{
  "dataset": "chords played on synthesised instruments",
  "input": "log_mel",
  "spec_augment": false,
  "conditioning": "none",
  "objective": "flow_matching",
  "logit_normal_time": false,
  "weight_standardization": false,
  "attention": true,
  "init": "kaiming_normal",
  "momentum": 0.98,
  "orthogonalizer": "newton_schulz_5",
  "steps": 17300,
  "epochs": 42.5,
  "adamw_weight_decay_other_params": 0.05
}
Rows from block 6, named by matrix and row number. Each number is 50 + 15 x the weight over its row's rms, rounded and kept within 0 to 99. All counts start at 0. After the name is the row's rms in percent of the matrix's.
# emb: conditioning projection (model.decb.0.0.emb.weight, 128x128), inputs 0-127
emb.33 073:46 47 35 52 53 35 17 49 49 42 56 50 55 51 66 58 61 47 42 66 47 62 51 65 46 27 38 53 51 35 55 36 87 42 32 42 49 51 51 54 54 63 43 71 50 52 46 32 44 52 30 61 44 54 53 57 62 48 00 64 54 71 52 51 46 59 50 58 45 67 45 28 60 52 46 58 29 54 49 56 91 61 59 87 71 58 39 50 61 39 52 69 43 55 35 49 46 30 51 51 62 47 63 53 66 17 66 58 42 34 47 47 55 50 56 60 38 49 47 47 26 39 39 66 50 47 38 80
emb.34 083:43 46 47 46 67 50 93 55 60 54 55 35 72 64 57 66 12 50 33 71 72 40 73 57 85 46 58 59 43 33 52 54 39 48 87 69 72 61 52 52 58 50 47 59 64 54 36 75 55 24 74 16 83 65 51 34 40 51 62 40 59 33 48 42 60 36 77 69 46 57 39 46 43 53 06 71 41 63 48 54 64 51 62 12 60 57 60 39 49 56 50 65 55 42 32 54 54 56 56 53 69 68 38 44 47 55 47 35 66 25 50 49 53 54 52 55 46 42 49 52 60 56 53 56 84 49 70 74
emb.35 056:55 43 28 57 61 61 45 27 28 38 44 43 54 72 46 71 38 46 25 61 55 30 57 54 40 98 55 65 51 40 58 45 58 33 89 46 34 62 56 54 44 41 38 56 63 49 66 53 59 16 39 60 47 50 67 22 61 57 43 58 48 25 66 51 48 73 79 63 53 37 40 25 35 71 71 44 34 47 63 55 57 30 36 83 64 41 58 48 61 53 43 63 62 54 43 60 49 32 48 60 64 72 47 55 55 65 35 56 81 38 33 44 73 41 57 42 43 42 42 59 64 57 49 81 56 52 99 59
emb.36 080:53 50 61 63 60 46 29 48 52 49 44 37 47 45 42 47 90 64 40 55 47 62 33 38 47 55 55 42 39 50 47 34 23 51 28 51 70 37 52 65 51 55 52 51 59 52 52 26 46 16 62 72 67 56 65 28 62 65 64 44 66 50 57 60 36 48 35 60 64 59 53 51 55 38 74 43 35 55 48 78 71 40 85 92 42 58 51 46 47 60 54 37 46 57 55 41 35 61 37 50 60 56 47 47 86 90 63 54 37 57 73 55 68 49 62 68 38 52 38 69 64 57 51 26 69 59 06 05
emb.37 079:42 59 51 48 41 46 30 20 49 46 64 55 38 57 63 56 69 45 36 40 39 50 44 40 57 24 43 56 64 54 47 42 98 57 00 40 74 51 38 48 46 59 40 87 37 45 51 41 48 60 53 58 56 51 58 29 31 37 99 40 46 60 66 58 59 49 17 44 39 36 52 32 52 74 48 62 63 38 51 21 48 44 52 55 38 55 53 26 53 53 39 50 48 47 26 48 42 57 32 50 59 41 44 36 54 50 45 57 08 68 32 40 50 54 62 49 62 34 49 39 62 40 41 64 39 34 19 68
emb.38 095:64 44 51 62 48 46 55 63 58 61 44 49 49 48 28 57 53 61 73 29 59 71 50 53 36 77 52 41 55 66 48 39 19 52 70 64 56 39 68 36 52 60 42 99 47 62 45 47 52 00 63 38 20 44 50 47 56 55 17 61 32 54 38 34 45 35 58 60 54 49 40 50 46 18 48 22 66 54 49 21 50 43 53 50 51 55 63 44 46 57 52 43 55 61 62 38 42 64 41 40 31 81 46 55 39 66 69 37 70 22 04 53 52 58 65 32 42 42 55 42 53 36 67 53 49 42 62 80
emb.39 119:51 53 49 50 60 61 23 55 40 41 55 50 45 53 58 41 49 53 45 43 43 46 48 53 38 55 51 54 47 48 44 46 05 57 17 42 39 49 43 60 50 55 47 79 48 56 44 48 51 53 40 48 59 56 46 52 40 51 99 57 45 41 44 64 49 40 38 43 58 48 58 28 50 59 70 43 77 47 30 48 53 45 48 54 41 51 50 40 66 47 58 54 35 48 57 50 42 54 37 49 64 25 50 38 67 70 50 39 35 34 38 56 52 57 46 52 27 43 49 50 63 55 55 47 52 43 27 05
emb.40 080:47 59 73 44 41 51 61 46 45 45 57 51 27 61 56 58 70 49 54 41 46 47 40 52 45 17 39 51 47 61 49 49 98 80 37 53 56 62 59 41 44 49 54 39 54 52 41 41 51 57 56 67 67 52 44 49 57 48 88 42 64 83 47 47 59 68 27 56 52 61 25 66 43 50 81 50 44 49 89 21 56 69 76 87 56 46 42 46 46 47 39 51 46 55 48 39 42 34 53 56 60 43 54 54 64 42 32 57 24 91 54 44 38 68 41 74 58 51 39 44 65 49 58 43 69 38 30 99
emb.41 086:52 49 50 59 26 62 78 48 53 39 54 59 69 55 49 49 33 31 41 57 70 52 58 64 84 53 56 69 54 42 35 48 20 40 59 65 53 60 51 64 66 62 66 51 47 57 52 67 51 34 42 58 72 60 45 43 57 45 28 40 76 75 40 41 55 23 60 40 56 59 45 76 57 47 25 58 30 44 77 75 57 77 43 84 58 46 47 67 39 49 54 65 50 42 21 59 55 49 67 51 55 48 53 49 45 57 56 46 95 87 38 49 54 38 36 50 57 64 47 59 46 39 77 34 85 53 95 30
emb.42 087:45 44 48 51 56 52 84 53 51 49 44 49 50 60 51 59 62 50 49 54 50 62 36 44 54 31 33 48 54 52 60 47 22 44 50 50 47 38 47 31 54 66 42 58 30 44 58 39 36 01 53 63 44 45 59 69 78 40 00 42 42 45 44 69 39 55 67 35 53 69 41 81 61 49 69 57 50 46 73 78 65 44 62 99 58 44 37 59 57 53 44 30 44 56 66 62 58 39 25 55 49 56 48 34 40 27 51 47 38 73 24 35 61 41 69 55 77 60 54 50 17 67 44 43 44 46 38 32
emb.43 093:44 45 19 42 37 39 72 46 33 39 58 53 65 51 59 34 14 62 39 57 67 40 41 55 71 84 48 52 57 29 50 50 32 53 66 62 49 37 71 67 72 42 67 73 59 48 54 58 48 76 61 09 57 49 32 59 27 43 99 34 53 49 50 38 45 32 43 39 62 43 46 43 39 67 31 50 48 60 46 33 33 41 47 09 43 57 53 50 40 41 51 56 65 51 34 21 49 50 55 53 68 49 42 43 11 39 49 37 42 74 37 41 64 49 55 32 36 54 58 47 47 43 70 52 46 35 78 49
emb.44 101:38 57 35 56 51 47 99 41 49 49 42 39 43 54 56 51 63 57 55 41 43 59 46 48 40 35 56 44 69 53 51 47 99 49 20 51 48 54 45 38 36 39 52 44 38 56 56 59 50 53 44 46 36 55 61 92 59 44 08 58 56 57 44 57 58 52 45 46 53 67 54 63 63 45 43 57 27 46 70 57 44 44 41 56 60 71 47 68 52 48 52 54 60 51 69 59 76 51 58 46 43 52 46 63 52 32 53 64 18 83 37 48 55 52 53 50 99 57 49 48 34 47 46 45 43 53 33 77
emb.45 067:47 28 48 27 77 44 86 52 27 45 63 64 40 35 58 53 55 70 50 59 36 36 56 64 77 66 34 57 57 40 59 56 25 58 52 41 45 52 44 45 61 57 55 57 48 33 46 61 51 44 38 41 19 33 30 55 36 37 45 42 13 52 26 24 73 61 62 35 60 78 37 66 46 63 71 43 67 35 94 66 56 41 43 56 45 49 52 55 51 58 44 40 49 57 38 54 54 59 79 45 52 20 63 43 12 20 50 45 52 44 78 40 68 66 45 39 61 59 39 77 43 80 38 41 57 37 52 65
emb.46 079:61 46 38 45 46 43 58 50 37 68 50 38 30 46 45 56 65 60 63 81 46 39 57 44 27 99 52 64 58 68 62 48 89 71 47 40 45 50 58 42 31 57 40 59 55 56 48 39 48 25 82 46 52 55 79 25 55 57 00 51 63 33 43 40 49 65 72 65 48 48 46 13 34 54 74 49 57 51 00 24 47 27 51 41 41 59 45 53 63 57 30 51 51 48 55 40 55 46 43 63 39 56 47 48 52 28 50 48 51 30 43 59 40 45 60 48 74 74 40 45 60 38 39 39 54 49 58 48
emb.47 086:40 65 53 38 45 50 99 57 36 40 55 54 66 55 63 44 58 37 50 42 39 49 25 40 55 75 38 65 58 56 55 61 99 48 62 57 50 36 44 42 66 42 45 44 58 41 52 52 46 86 40 50 27 45 37 74 41 56 56 41 52 47 36 49 52 63 71 50 53 28 59 47 59 38 88 40 78 55 46 34 38 44 50 19 54 35 59 70 62 37 52 50 55 57 45 46 47 46 32 36 41 62 46 46 59 34 44 55 73 36 57 50 49 59 44 59 97 72 61 51 28 52 63 38 46 50 97 65
emb.48 078:65 35 48 46 30 38 87 52 41 47 55 39 43 37 56 52 58 63 47 61 53 45 44 52 44 59 67 54 45 27 44 59 61 41 72 37 44 58 44 63 56 52 54 00 56 54 40 40 43 75 52 34 73 42 54 75 47 56 87 35 39 39 58 53 50 54 30 47 43 42 53 28 64 55 53 54 55 57 58 54 25 54 40 26 41 16 53 29 63 54 42 46 49 52 58 56 33 52 37 52 49 10 48 43 51 34 19 68 78 25 58 45 44 54 52 34 61 36 45 47 61 22 50 65 16 46 96 51
emb.49 069:49 52 55 61 35 54 45 36 63 43 47 51 65 46 69 61 61 30 47 41 41 41 44 68 51 30 57 55 46 62 33 30 56 45 83 67 37 46 40 54 55 40 46 49 62 34 64 61 65 61 56 73 46 61 51 65 47 61 99 52 45 63 61 42 62 42 91 71 58 49 48 68 76 56 16 29 69 47 58 43 48 72 48 56 61 62 62 65 59 57 62 57 38 31 56 90 54 39 54 50 52 76 33 56 28 67 64 42 39 34 81 44 51 59 54 35 82 62 72 63 69 21 37 46 74 49 37 52
emb.50 075:59 57 70 47 79 44 99 71 23 45 46 59 51 62 39 46 63 48 38 50 56 35 49 49 48 47 44 56 39 40 46 59 84 27 53 57 51 54 28 46 42 66 38 54 45 38 52 41 28 27 49 57 49 43 39 70 37 67 35 52 39 48 61 39 53 80 43 39 57 71 58 63 43 25 36 35 44 54 63 77 58 38 31 62 41 67 44 42 84 42 33 51 35 38 72 60 52 67 71 70 49 49 52 40 50 43 52 55 31 34 74 59 35 50 50 61 99 80 55 55 35 59 56 61 54 64 41 43
emb.51 084:57 48 54 55 54 54 00 62 55 60 48 62 31 52 36 64 39 52 34 71 49 47 75 64 35 60 56 50 49 73 46 41 44 47 54 57 74 39 48 42 41 53 71 59 65 56 67 54 38 30 51 71 58 70 58 37 75 45 99 51 44 36 47 61 42 47 39 80 60 53 42 53 46 60 73 54 71 54 26 96 53 61 64 55 50 52 53 63 40 53 40 45 64 45 45 45 37 62 45 43 47 60 45 52 61 61 53 50 59 81 18 61 45 51 37 50 00 52 44 56 57 39 49 35 36 39 40 44
emb.52 074:45 65 56 44 41 66 74 35 73 55 33 62 63 41 46 50 55 72 40 57 56 38 66 59 79 56 35 50 47 59 49 69 56 34 54 64 55 59 65 40 54 58 50 42 16 37 43 58 68 51 37 90 44 55 54 32 19 32 17 73 67 75 31 24 56 36 58 00 48 61 40 41 53 62 61 64 53 35 61 37 63 69 23 99 54 21 55 53 39 15 40 53 43 41 58 48 47 53 44 48 49 54 53 47 67 29 34 48 45 49 32 64 40 39 49 50 44 40 43 58 43 33 38 62 45 53 50 30
emb.53 119:47 55 76 33 52 65 27 47 69 57 47 62 23 41 30 22 44 60 52 47 52 45 49 48 38 49 48 41 35 54 49 67 64 60 59 28 18 56 45 41 40 53 36 65 37 48 35 49 48 58 24 39 47 29 56 68 58 61 00 67 58 65 59 50 46 69 62 37 33 48 62 62 89 42 31 38 71 44 72 52 47 48 00 48 38 41 39 63 57 48 44 29 65 31 51 60 76 53 56 50 47 64 49 50 53 32 71 46 27 68 65 53 41 50 62 39 18 69 50 49 23 54 29 50 52 49 42 50
emb.54 106:55 54 84 62 58 44 30 54 60 62 54 43 47 46 41 57 14 51 74 50 54 43 60 45 56 32 62 47 55 26 48 53 28 45 57 40 49 58 34 62 45 49 42 07 59 63 44 49 56 83 59 29 45 44 56 47 53 70 60 66 36 17 60 60 58 47 33 67 32 45 59 46 54 46 12 61 46 55 54 61 18 68 54 00 39 62 50 42 43 62 56 57 42 52 47 41 50 53 43 54 38 46 53 53 28 86 65 38 41 39 96 58 37 43 40 51 41 42 50 35 80 39 35 50 63 58 25 53
emb.55 089:45 54 34 53 45 46 05 51 40 44 41 65 57 63 53 43 58 51 58 50 51 63 52 39 52 53 48 44 43 40 40 48 00 47 41 48 43 52 54 60 56 64 47 83 48 40 40 40 57 47 61 68 38 48 41 26 37 46 00 54 51 76 46 50 47 49 30 44 42 52 46 60 49 33 49 38 30 47 64 33 65 41 58 09 37 38 48 47 43 49 56 49 53 48 26 53 45 49 66 44 55 51 53 61 55 82 69 27 72 60 30 50 48 41 48 41 00 60 46 65 47 54 67 49 37 62 37 61
emb.56 076:66 49 62 43 47 68 29 41 55 54 50 75 67 63 35 57 31 75 41 38 51 64 58 55 61 55 65 48 44 58 50 58 51 43 61 72 60 65 50 32 34 58 42 07 50 44 60 62 53 95 57 09 80 45 46 44 38 41 55 47 35 35 66 46 63 41 53 75 49 27 48 46 79 48 21 56 56 63 28 51 64 52 73 00 28 42 59 41 47 42 54 49 46 46 47 55 49 35 40 50 55 41 54 60 60 42 39 41 54 18 61 57 42 47 45 45 82 52 33 48 53 41 66 40 49 35 54 25
emb.57 085:53 51 60 66 30 53 18 52 45 53 48 26 74 44 44 60 36 37 40 63 41 64 46 48 67 34 53 57 49 29 59 31 00 52 72 59 73 47 38 69 63 49 56 57 54 62 47 40 54 51 61 36 41 46 53 33 46 40 73 45 44 67 47 43 56 50 54 55 51 47 33 60 56 53 36 48 52 54 22 47 61 51 57 30 52 57 61 49 49 72 49 61 45 47 50 49 21 55 39 49 52 36 55 38 61 76 35 38 53 52 77 53 58 56 49 43 20 47 55 45 74 48 54 34 48 47 39 54
emb.58 094:55 48 49 53 57 50 31 51 42 66 45 57 43 47 36 71 74 43 51 46 54 48 40 46 34 40 67 44 42 64 61 51 74 65 28 44 37 46 59 65 66 34 48 56 57 50 42 47 56 08 41 55 35 35 45 44 43 69 82 60 33 43 50 51 50 55 32 46 41 39 57 18 50 61 41 52 28 51 41 32 25 30 50 29 32 56 41 51 51 52 62 38 53 52 57 41 51 43 32 39 49 10 50 36 41 97 50 48 37 35 25 46 62 50 50 60 03 38 45 39 72 68 60 53 14 53 00 67
emb.59 142:54 59 67 54 49 48 41 45 56 47 54 49 48 53 48 45 50 49 54 48 56 39 50 59 48 35 61 50 43 51 53 62 24 54 53 39 44 54 52 45 55 27 54 16 54 47 51 53 45 99 39 43 47 51 51 62 38 59 99 50 38 12 65 65 50 57 33 54 48 49 65 47 50 62 43 51 40 53 54 36 37 54 56 23 38 51 46 48 50 45 50 49 50 54 51 55 57 44 49 53 49 39 62 56 56 67 43 58 27 32 95 36 52 46 44 45 34 51 55 38 63 47 47 56 50 44 25 25
emb.60 089:52 48 28 78 38 60 85 66 56 49 47 49 68 46 54 58 50 38 36 54 43 46 60 48 38 76 73 47 47 44 52 37 66 51 72 45 44 45 50 65 45 43 63 46 67 51 64 47 50 13 54 66 77 62 49 43 44 49 05 43 42 16 53 69 46 45 62 72 49 42 61 48 51 44 80 60 30 62 25 63 48 65 52 85 65 53 65 39 29 53 74 44 42 45 73 46 49 42 50 49 35 62 40 58 47 36 61 46 74 47 35 41 44 46 57 75 62 24 43 52 51 66 60 53 40 51 89 00
emb.61 086:36 54 29 24 50 42 65 37 47 37 48 14 45 49 76 47 52 21 61 33 43 54 40 36 39 51 19 45 56 61 49 50 71 47 43 59 44 53 58 16 38 44 57 53 35 57 50 62 58 57 49 45 38 58 58 63 49 42 56 36 47 36 38 67 43 36 60 26 52 53 42 27 35 43 30 46 57 27 51 42 39 54 35 77 53 58 40 47 54 40 63 52 45 59 72 34 51 61 43 47 54 69 65 41 44 00 26 72 58 61 35 57 54 52 45 58 71 24 49 39 03 61 30 23 63 49 68 52
emb.62 076:44 42 47 44 42 55 17 50 64 67 45 62 24 41 29 52 57 37 44 62 43 58 77 40 44 20 52 38 51 56 41 60 88 46 44 49 46 66 54 48 53 40 48 28 33 62 40 41 53 45 34 61 59 44 48 54 51 60 00 68 66 55 49 33 60 64 64 57 56 59 49 67 46 54 56 56 21 47 57 45 63 42 50 93 60 56 52 72 56 48 43 50 49 42 36 55 51 50 66 46 45 26 37 48 54 51 40 67 45 70 31 63 48 59 52 44 56 65 40 53 34 56 41 70 32 67 34 58
emb.63 075:55 39 34 51 38 41 39 41 70 44 40 49 46 21 72 42 65 51 67 48 49 54 43 49 55 62 46 45 53 66 56 60 28 41 11 50 34 36 47 49 19 32 45 03 53 56 66 45 37 52 47 60 57 40 49 19 73 60 00 39 38 61 59 62 60 50 57 39 42 57 45 57 29 63 53 54 29 41 52 60 56 64 23 25 62 31 45 25 52 35 46 49 42 71 42 53 54 75 72 65 46 53 53 58 50 18 46 53 65 40 54 64 48 50 47 39 59 80 56 54 28 67 39 55 33 58 69 86
emb.64 095:48 63 62 54 41 47 06 33 60 48 39 35 44 51 41 43 41 67 54 87 38 45 73 37 66 83 49 51 61 47 68 54 88 51 77 43 52 46 51 28 28 47 49 75 59 61 49 44 56 27 46 60 69 62 58 55 42 44 01 42 64 47 54 51 55 63 71 43 45 47 41 41 76 68 51 64 62 46 52 38 59 36 35 44 56 52 51 62 45 41 34 52 47 43 31 55 71 57 43 53 28 90 34 52 55 19 42 60 57 37 26 50 57 72 37 68 24 66 56 54 42 40 43 55 70 53 64 87
emb.65 098:45 50 34 38 32 47 99 45 53 30 45 44 56 59 48 51 49 29 41 45 58 49 52 51 61 99 43 51 50 40 56 50 72 50 48 65 74 46 52 44 51 36 51 66 49 40 48 53 48 19 62 28 51 53 45 61 66 34 38 30 41 36 32 54 52 53 57 46 56 33 35 52 42 39 36 43 54 46 34 44 60 69 65 00 46 51 57 56 65 63 51 46 52 51 60 70 40 42 51 45 59 66 42 45 62 58 32 47 68 00 43 52 51 46 46 50 86 60 36 68 48 18 60 37 42 60 71 21
emb.66 092:47 50 54 51 47 54 31 70 50 49 60 65 42 71 45 59 40 46 63 25 44 41 38 51 42 16 63 36 33 52 45 41 46 63 47 40 57 39 42 52 44 46 48 39 59 41 50 44 44 79 51 40 31 36 34 22 40 58 97 48 39 40 48 54 49 59 39 51 59 37 41 47 74 54 33 40 49 61 32 43 41 05 82 49 23 28 49 31 54 60 58 43 48 48 23 44 75 52 33 41 52 48 54 60 62 99 54 54 42 47 70 57 50 47 33 46 16 39 74 43 79 26 62 53 23 44 20 54
emb.67 107:58 46 39 67 38 56 21 49 46 52 49 64 38 52 35 56 57 67 45 44 51 64 46 47 31 77 50 48 44 35 37 54 75 49 34 49 55 45 58 48 55 56 45 90 41 49 44 58 59 34 65 73 43 56 54 44 32 50 00 54 49 55 46 57 44 60 66 56 35 57 53 67 57 40 62 28 61 40 61 64 69 34 55 29 48 64 58 74 57 48 54 38 36 42 39 64 63 46 48 41 44 63 48 53 38 46 65 34 64 53 47 42 53 59 60 55 09 55 56 45 49 76 42 63 61 59 64 73
emb.68 115:51 48 55 65 70 41 52 45 63 56 52 47 44 49 61 39 67 57 38 55 33 31 72 57 42 06 65 53 46 49 50 66 65 45 27 09 16 60 48 70 37 60 44 57 36 46 46 53 43 47 21 52 48 54 59 59 44 38 35 57 60 52 56 53 36 51 58 49 48 79 70 57 60 69 37 58 52 50 46 85 32 55 01 47 52 73 46 59 58 26 49 50 28 43 60 44 64 36 58 59 59 60 57 54 38 21 53 52 04 50 35 52 56 57 60 34 32 73 63 47 47 59 34 73 65 42 04 58
emb.69 073:63 37 14 68 59 81 67 51 54 52 58 51 41 54 58 46 41 54 38 46 68 51 57 56 67 53 51 52 40 65 32 37 36 49 65 55 55 65 48 51 60 68 50 84 54 43 41 56 67 32 52 66 75 59 61 50 38 48 00 38 27 49 69 47 36 34 65 63 66 82 41 24 52 53 62 42 64 57 44 40 79 76 49 40 42 66 74 61 45 49 40 35 63 47 33 65 42 67 54 70 42 25 53 66 58 53 43 55 47 49 00 43 32 51 72 41 34 47 42 59 70 51 54 34 72 55 43 34
emb.70 088:59 50 51 46 52 55 32 48 41 49 47 51 36 52 62 52 49 64 47 51 57 68 38 55 13 27 57 41 40 59 47 52 87 53 49 75 77 54 59 51 57 64 69 41 63 52 49 53 64 41 35 58 59 39 53 45 45 48 99 69 50 60 37 41 55 52 36 57 48 50 46 42 48 42 75 53 41 49 33 34 59 32 88 64 50 36 56 42 30 72 30 53 57 64 35 65 55 60 50 56 56 32 56 66 57 94 34 72 53 88 08 42 53 43 57 64 34 48 45 54 64 58 56 67 27 37 48 79
emb.71 092:48 43 32 56 39 50 73 60 61 61 56 52 58 55 50 58 55 73 32 43 51 46 68 61 73 77 52 54 63 41 52 37 47 61 41 42 39 42 66 73 40 51 55 67 65 44 36 65 70 26 52 59 36 47 45 31 40 34 00 43 55 63 57 47 44 47 67 61 41 66 18 47 60 64 62 59 58 47 31 29 37 41 55 53 40 49 44 69 44 58 35 49 47 46 42 45 63 48 49 44 42 44 55 43 55 68 57 46 45 91 37 77 49 54 52 54 44 55 69 37 70 66 40 36 30 48 51 72
emb.72 072:41 63 31 48 63 48 44 53 62 67 32 64 31 47 72 60 51 18 38 49 49 58 61 50 30 81 48 38 42 32 52 58 63 38 34 50 50 66 32 46 41 00 48 22 57 46 43 62 46 23 42 65 53 48 68 53 34 46 83 58 42 41 65 67 49 22 44 51 44 43 58 43 55 56 60 47 46 70 00 36 43 34 52 67 26 37 44 73 39 60 58 49 51 54 45 51 45 55 41 38 35 34 49 46 39 68 62 40 37 51 45 44 40 51 76 54 32 12 48 58 53 14 46 48 24 45 43 15
emb.73 113:60 51 53 54 46 53 68 64 36 46 64 54 51 32 37 45 55 44 39 45 50 38 38 57 49 45 62 58 49 56 60 36 49 43 25 64 68 52 51 73 63 49 53 27 74 36 48 56 43 78 80 33 34 46 37 49 51 53 35 33 20 38 79 47 50 59 38 65 66 48 50 29 55 55 37 64 33 50 32 29 47 35 56 19 30 49 59 34 48 38 48 57 54 53 80 46 36 61 53 52 59 43 41 46 44 85 40 46 25 26 57 38 49 48 57 52 99 23 40 53 76 43 68 48 45 58 06 39
emb.74 089:46 38 51 40 37 61 67 54 19 36 48 65 55 54 60 47 64 32 77 47 54 51 14 48 12 53 45 51 40 61 37 39 28 43 80 48 62 18 58 35 71 36 47 82 59 48 51 61 48 52 56 61 36 53 45 50 55 57 70 41 60 57 51 43 49 44 49 45 72 47 55 69 39 25 85 35 57 45 40 64 52 55 59 85 45 64 45 40 66 53 49 54 53 59 37 45 19 61 22 35 66 59 38 66 53 53 50 40 81 60 99 64 63 33 40 34 51 72 45 75 33 52 68 39 60 54 66 33
emb.75 112:45 50 52 51 60 51 22 54 52 51 51 39 56 42 48 48 44 44 51 36 68 60 64 45 51 17 49 53 64 34 52 43 22 55 55 69 66 52 58 48 64 20 59 62 36 55 61 64 53 80 53 36 63 53 35 38 47 49 99 55 39 41 52 50 54 43 52 34 56 31 49 37 44 57 33 48 35 41 34 60 45 30 51 32 39 43 47 26 63 54 58 56 49 36 45 56 40 45 49 44 47 46 55 53 40 49 42 45 26 19 73 37 50 59 50 29 23 45 37 39 31 40 46 55 43 52 23 21
emb.76 069:34 48 44 43 25 63 09 66 50 45 59 46 57 41 57 52 37 72 92 32 48 52 26 76 51 60 47 47 67 77 59 42 56 73 56 46 23 19 62 52 71 67 49 62 60 37 63 31 62 52 48 57 37 38 57 41 77 41 28 43 56 64 39 53 44 52 61 50 56 54 50 45 56 46 69 31 66 59 65 51 48 41 54 50 57 60 49 75 38 62 54 30 68 69 48 52 62 40 46 48 56 66 49 54 52 59 35 54 76 79 49 58 65 61 34 32 04 50 47 46 85 55 66 26 86 36 73 48
emb.77 104:58 46 49 39 45 45 61 29 61 45 48 58 58 60 54 49 60 50 60 45 45 50 44 54 58 86 31 52 46 41 46 46 25 51 64 45 42 34 47 18 72 60 39 63 33 44 53 44 42 39 44 45 38 50 54 71 38 54 94 41 44 29 66 53 44 50 61 39 39 49 47 27 56 30 35 46 61 53 33 43 43 46 38 41 46 32 62 48 68 51 46 44 45 49 54 47 49 48 31 59 46 40 58 51 27 12 46 41 96 11 40 48 46 44 41 65 50 54 57 46 00 42 64 45 32 43 99 34
emb.78 111:58 59 49 44 67 51 00 50 52 44 43 44 49 48 51 52 45 54 52 55 48 49 60 58 54 37 52 43 47 61 56 53 10 48 64 66 51 51 34 58 49 56 38 18 60 53 54 52 47 94 42 34 62 46 59 45 38 49 99 51 48 48 46 50 60 45 49 63 52 48 52 41 46 65 50 54 41 51 46 28 42 40 68 29 43 42 58 52 63 50 50 55 45 60 53 57 51 44 56 62 52 44 45 41 62 69 35 55 52 27 56 47 53 53 50 44 25 37 50 55 77 46 41 54 38 51 48 25
emb.79 092:43 55 56 43 42 32 89 47 47 34 50 51 55 51 59 36 35 71 53 48 53 34 55 53 84 38 35 63 47 50 57 54 42 50 22 49 43 48 54 42 52 57 50 34 49 47 61 33 52 70 53 79 62 41 42 59 57 62 06 44 45 53 50 55 44 31 19 38 48 61 60 54 50 49 46 66 50 55 56 73 44 78 44 37 35 35 46 42 48 27 44 48 48 42 69 58 31 23 49 55 47 27 53 46 60 10 47 38 23 99 64 34 39 59 40 64 94 40 51 54 51 65 31 45 39 47 07 42
emb.80 083:59 24 33 51 42 52 48 39 50 50 79 41 18 53 47 46 50 37 39 50 49 64 61 54 63 67 54 29 67 58 32 52 86 44 29 60 45 57 57 41 33 50 63 70 55 57 62 56 57 00 57 48 55 43 33 40 39 32 00 44 32 61 48 56 57 40 53 57 24 41 48 54 53 44 43 46 43 51 65 67 60 66 36 46 71 66 54 54 47 50 42 38 68 57 31 42 44 55 47 45 47 55 57 70 42 31 48 53 52 65 19 71 56 27 58 41 44 72 47 40 34 41 61 51 64 44 47 99
emb.81 107:43 51 72 48 39 41 72 44 63 61 45 54 72 55 49 41 32 66 53 66 44 34 55 43 68 08 38 53 49 56 60 58 88 41 34 40 27 67 46 48 37 55 41 45 30 46 41 42 52 49 42 32 49 43 44 57 48 65 62 58 66 42 52 45 47 77 36 27 38 47 63 55 59 78 40 63 53 29 67 57 56 62 34 47 63 66 38 72 44 46 46 37 36 32 55 56 80 57 71 50 42 76 45 46 53 10 39 49 08 70 53 54 44 50 48 69 64 64 72 35 09 69 46 60 79 60 20 67
emb.82 066:67 45 30 53 39 52 67 66 62 49 57 58 58 56 58 54 57 56 57 53 46 51 54 44 45 67 53 41 34 48 53 37 00 54 68 48 48 23 52 60 62 34 46 51 65 51 40 51 55 10 73 52 50 45 37 53 46 67 15 54 47 55 28 28 50 63 61 61 41 63 54 65 48 22 52 52 48 53 57 40 59 40 61 39 61 28 56 51 53 42 66 51 47 26 52 44 27 39 58 47 50 80 58 40 43 54 63 39 72 45 39 45 41 55 43 55 88 21 60 60 70 65 58 64 48 63 86 90
emb.83 064:54 51 43 63 55 32 46 49 58 54 34 55 50 52 52 61 50 39 44 52 36 56 57 44 22 60 58 34 41 52 41 38 60 55 51 50 34 48 32 48 63 56 42 83 50 49 60 35 52 01 63 60 83 63 75 44 42 48 30 50 67 49 40 44 63 60 40 81 48 38 57 74 40 53 34 40 67 64 57 54 55 48 68 04 37 63 70 44 46 61 61 53 60 38 36 45 31 42 44 34 46 44 46 51 72 35 61 30 99 53 30 48 43 38 46 46 90 39 56 78 70 53 47 46 66 56 90 77
emb.84 093:47 59 68 47 53 54 99 43 60 58 39 47 59 52 48 58 55 43 55 41 43 57 37 45 59 30 54 46 55 56 38 41 67 47 14 62 42 42 55 52 27 59 51 51 47 57 42 47 52 75 43 64 25 56 55 79 57 54 55 46 48 63 56 60 45 40 34 42 46 67 39 51 65 51 56 59 44 45 50 51 31 62 31 89 46 56 47 54 39 39 53 65 56 53 64 47 69 51 47 49 53 30 39 38 32 58 67 35 00 70 67 58 44 41 71 39 83 39 66 55 30 48 51 44 45 52 00 79
emb.85 084:52 51 67 41 49 60 86 40 42 36 58 45 74 38 54 46 21 47 45 62 43 58 47 50 57 84 55 47 50 47 54 45 60 56 99 59 77 63 54 75 63 47 60 00 72 58 52 60 52 86 42 35 70 52 55 56 46 47 24 54 57 16 35 56 50 17 68 57 56 60 58 58 61 60 30 66 43 57 33 43 53 53 67 12 41 50 52 57 42 50 52 58 49 55 43 56 54 50 49 54 58 71 51 37 46 51 55 45 63 17 76 43 60 54 53 50 68 48 43 55 59 39 48 56 56 53 84 23
emb.86 111:62 40 58 46 68 52 99 70 54 51 72 51 43 41 46 57 38 52 65 67 44 55 47 68 52 52 51 42 27 65 41 49 57 50 24 36 27 44 35 55 52 59 42 50 47 54 60 53 42 25 54 46 39 37 43 80 53 63 00 47 38 52 66 53 49 39 22 38 50 47 67 45 48 72 58 55 62 49 49 42 48 56 29 71 63 57 45 40 50 49 56 55 42 46 84 54 58 57 62 54 48 26 54 61 42 27 67 32 44 55 42 53 49 54 53 38 99 92 68 40 54 62 53 59 44 51 47 55